config.yaml
arch: "unet"
model: "model that predicts nearness at each pixel"
dataset: "rendered scenes of coloured solids on a plain floor"
train_examples: 195000
image_size: 64
crop_scale_min: 0.8
horizontal_flip: false
translate: 0.06
norm: "layernorm"
activation: "mish"
pixel_unshuffle: 2
widths: [64, 128, 128]
blocks_per_level: 2
block: "basic"
attention: false
upsampling: "transposed_conv"
loss: "mse"
targets: "nearness"
init: "trunc_normal_002"
residual_init: "scaled_by_depth"
optimizer: "adam_atan2"
lr: 0.002
beta1: 0.9
beta2: 0.99
grad_clip: 3.0
steps: 17500
batch_size: 128
epochs: 11.5
lr_schedule: "cosine"
final_lr_fraction: 0
warmup_steps: 3500
weight_decay: 0.04
Rows from block 6 of a small model that predicts nearness at each pixel, named by matrix and row number. Rows with one number belong to one channel. Each number is 128 + 32 x the weight over its row's rms, rounded and kept within 0 to 255. All counts start at 0. Numbers have three digits each.
After each channel's rows are labels from the 100 images, of 14976, where the channel reaches its highest value: "peak on" is the class under the peak; "responds to" is what is common among them. Only what is clearly more common there than usual is listed. The data: rendered scenes of coloured solids on a plain floor. In brackets: how many of the 100.
# convs0: first 3x3 conv (model.decb.0.0.convs.0.weight, 128x256x3x3, each kernel summed), inputs 111-147
# convs1: second 3x3 conv (model.decb.0.0.convs.1.weight, 128x128x3x3, transposed, each kernel summed), outputs 96-127

convs0.31:117147118113146132098166140148127130128138131160132075120136099082123100193122128162161104094131107151104105180
convs1.31:107117090116092105101102114123140099134112110181079141142110090109153119125130112102145135109108
peak on: disc (25)
responds to: disc (34); cog (29)

convs0.56:140112141120130143120106129119128110130143136130125123088135084175139095139102114130132121125166189086138067056
convs1.56:172094142177107112108136203093128121098140146159150125087125194132131151132104137149141111098140
peak on: bumpy ball (43)
responds to: bumpy ball (48); largest object: bumpy ball (39); dodecahedron (33)

convs0.124:143136126134158112131146144147124178130137119175157124103089077080124116145161091147114169140143130213134119142
convs1.124:107072118101099122181111108116133117167139192168112207162129144135193149142097068102081153099150
peak on: cog (81)
responds to: cog (82); largest object: cog (68)

convs0.38:151149151146141111154134128152149155151110143141145118129114050119157161143124119135129140145139097196096118172
convs1.38:139112125126107114162097089143127126160188168193116138186097099142197145145142076156119094113134
peak on: cog (27)
responds to: cog (35); star block (28)

convs0.96:112136136149125154132136101145123125118140116130138114233147183150147100115132141093117182085112150161136182071
convs1.96:085120137066160104103164098224146118136066172154140092121168080089097136125145162149026155121121
peak on: torus (27)
responds to: chain link (36); torus (31)

convs0.107:166125115102149116126120145091140115097137125112125069083155120109176054165122163148170123133143136112200128072
convs1.107:063118158005175098110115075132139132148075112122141131106161088165155118101130178065138150140071
peak on: disc (71)
responds to: disc (73); largest object: disc (60)

convs0.33:143124123133110112119117103103128126134119130096142078112228095068102187170133096155094187093146178157084104124
convs1.33:137189098096149112057177096092146128181092065135129140084134132196126159117130034059078139137113
peak on: cube (27)
responds to: cube (37); cube frame (30); tube (29); largest object: cube (26)

convs0.81:146154163154123113155120138145153185152115109142141151069158129145163171074136134117088111197102125089155143148
convs1.81:134110167107152169126135125101130164165202086104125082103109046148146132133071089140104115179152
peak on: spring (27)
responds to: spring (37); largest object: spring (28)

convs0.24:131095128145122130144125131119130099116125125136134102213113167126132145213141114127109152139116161161159054091
convs1.24:082038120063152131106127075122136119067090121189158106150139110118160131119126185124119136141091
peak on: bowl (30); cog (30)
responds to: cog (46); bowl (35); largest object: cog (31)

convs0.21:125109108129143111124149124110123126106123132139127105111061114184146039096026134087180087137128134123141143140
convs1.21:125099119150093088089122189162160147090136149099139115139162162100104132122128176164133119124153
peak on: sphere (44)
responds to: sphere (51); largest object: sphere (32)

convs0.65:110105106101150096122114141123112120092133114111121091130106061141103084113142132138108124121147111128026085111
convs1.65:163157141157040108096203123112132125138179143130117111140101144155119140136094078166127141109193
peak on: octahedron (84)
responds to: octahedron (86); largest object: octahedron (38)

convs0.119:146121127120131103127117127152133101124119134126145125224068098137168064086102152083102123206108144156079129098
convs1.119:122099139101117125087127125223121144084126088102158113104123136107123133145057196133147126123121
peak on: torus (28)
responds to: torus (74); largest object: torus (55); chain link (37)

convs0.75:161104153155128146171144136135165131183129141157135147127083110141182157095152179112124103149077093116160158121
convs1.75:112100125091156088155116153105113136102116173105147096127138148110160132138155220119160134134093
peak on: capsule (36)
responds to: capsule (43)

convs0.10:130140152129107098102126184133139134152114113124133145109135192152105112118111132079132157138027129088144105121
convs1.10:123093150028137093112115084145132134034120092079126114142159092153091121096150183183119105154117
peak on: tube (26)
responds to: tube (42); torus (36); largest object: tube (29)

convs0.66:109098130147147103108141129156148140114095127165124121104182165109099105169123057129111145118129162155151097113
convs1.66:120088105075144174180123073086155149141134121111133204131079122123113118123135128117083153144089
peak on: tube (30); cube frame (26)
responds to: cube frame (39); tube (32)

convs0.55:126128117129119117118105128110131109097134141092156133094114082146000086092143143127166180094102101109083039110
convs1.55:158174151139173155122113157158084086119131143089153097139125108172088149164139088151073123096148
peak on: octahedron (33)
responds to: octahedron (38); egg (29); largest object: octahedron (26)

convs0.84:137132149119163145147162113141148121145111122151131116132086129065145152129114156188153107114134110215150117091
convs1.84:153063188165120151140136116138150137153206086130108154178152081149175143134073093138150130134130
peak on: cog (34)
responds to: cog (44); largest object: cog (27)

convs0.14:103146132154140126133137140114149118112119126110145137121180121136000156095125155125115144158143083116059000101
convs1.14:164123112163120144138129103141077091149159095144157098105073133124162153152075116138124149088181
peak on: bumpy ball (25)
responds to: bumpy ball (35); dodecahedron (30)

convs0.121:142118130122145126129138117152118138101135124150136066125062083107085141098146061129122171169120162153083103123
convs1.121:122080152078178127088101066141165133146137110090122117076096172061179121114092124091106125120121
peak on: jack (77)
responds to: jack (85); largest object: jack (70)

convs0.123:160132121132136109130137170146136141109136118148135079125097127093138165173164107130093162160160094175160094135
convs1.123:138118117083136100188095061104138144129147205193135111201126164094143126130143095136089118138118
peak on: jack (43)
responds to: jack (52); largest object: jack (30)

convs0.73:118139101119132079129126143093113127094149121119147153139139112062124107119169170124165120085144079125022000087
convs1.73:160027134167163108172151113116123105119167135137144131108086186125170153112132128081160127050150
peak on: dome (29)
responds to: grey object (46); dome (33)

convs0.95:106121116121114157136142065136131119094137146152153097086088117137139149186092133110122097122156083150186112164
convs1.95:123089116116142125074125073133128135105126155163127125180180124124102135127132136143121144107120
peak on: octahedron (27)
responds to: octahedron (35)

convs0.109:135147156130112133160169111158150157115125123129131108080215196073101199139184113141088133115101092120090153107
convs1.109:116129136108172072123113155103127139160164118135127096135149125115115146126084125075130143145147
peak on: cube frame (65)
responds to: cube frame (76); largest object: cube frame (43); spring (37)

convs0.50:144113119101145090123138093088153126129117105144150144065160113115100152168145098087142173145148131170084064147
convs1.50:139102104071116091151185101123153105129154130125135128125136083157151167097097103111115118113127
peak on: wedge (27)
responds to: wedge (34)

convs0.82:103125131128129110125110102158136137136156134114138131202082110170122138127120128023101137150107123133178125149
convs1.82:130213161081085161100058069096109120114129108136121121123131056153116104126165171181149106108138
peak on: torus (30); egg (29)
responds to: torus (41); egg (38); chain link (29); largest object: torus (26)

convs0.48:119112135104134106128125111095155128127148132125139160099194036080126161092207081157091136090155110086035072136
convs1.48:126066099085133110106189080086112135116159101101119109102087116149111127144108099121138134103152
peak on: cube (36); cylinder (31)
responds to: cylinder (42); cube (41); hexagonal prism (31); largest object: cube (26)

convs0.114:141137133152136156122119099114140139132154093174174112113123087114170197127183142146103133137131127222106126124
convs1.114:094160139087158088146084115136117128118130121153134163102188101148181142145086085143109100142087
peak on: jack (58); star block (34)
responds to: jack (62); star block (40); largest object: jack (33)

convs0.20:142131137120138112120107124073128112103127119107135136085129156125104112172172086138123173116152108129105000098
convs1.20:172032135150138119156108137122143122139138127125137124121128126133146162135127093096142108105117
peak on: dome (50)
responds to: dome (54); largest object: dome (42)

convs0.118:154130111135140119127129119111140127105132130156143090038101137155104140083095172080162176124108127148093106082
convs1.118:145042136135075111118202083197131113104177117105120131104134113142124135138094122170117103089121
peak on: octahedron (26)
responds to: octahedron (45)

convs0.53:124129131155150085097090136116108151116105135110126127099119163079151128098071105117106121054105128173123096069
convs1.53:157131163183149150175107151130178175122097159120084095159136128142081141109191173070166102155100
peak on: cog (30)
responds to: cog (39)

convs0.110:127120145108119115120134135086129132115152102135128056086128193145120176107124136155137142125129179130153038080
convs1.110:118075057093101114103131165097133120120124114177123117163114124158091118127111160098122133137132
peak on: bowl (88)
responds to: bowl (89); largest object: bowl (65)

convs0.106:119128150113116120141117165106110133147118111156153126114000140142145158155111135073129141122162104113145104102
convs1.106:129104038103085218127135111118116102150089150149144153158166151155144143105141147181118122105155
peak on: bowl (38); capsule (31)
responds to: bowl (44); capsule (36)

convs0.83:126146136132143142118103148115114135114141138101120128092045075135057128137099170183139135137140123204116029047
convs1.83:133137156184108110097132191161105117133166123144154138112104158113142131138040113131168156107171
peak on: bumpy ball (30)
responds to: bumpy ball (38); jack (29); octahedron (29); largest object: bumpy ball (26)

convs0.111:137157117106151100133115132083129138139159113116149145116071143061189098134152116159172142119121084131140141076
convs1.111:087049154103183119140181143146174116135054118119143114089154162114153110110075176055119149103136
peak on: pyramid (27); cone (25)
responds to: cone (34); pyramid (32)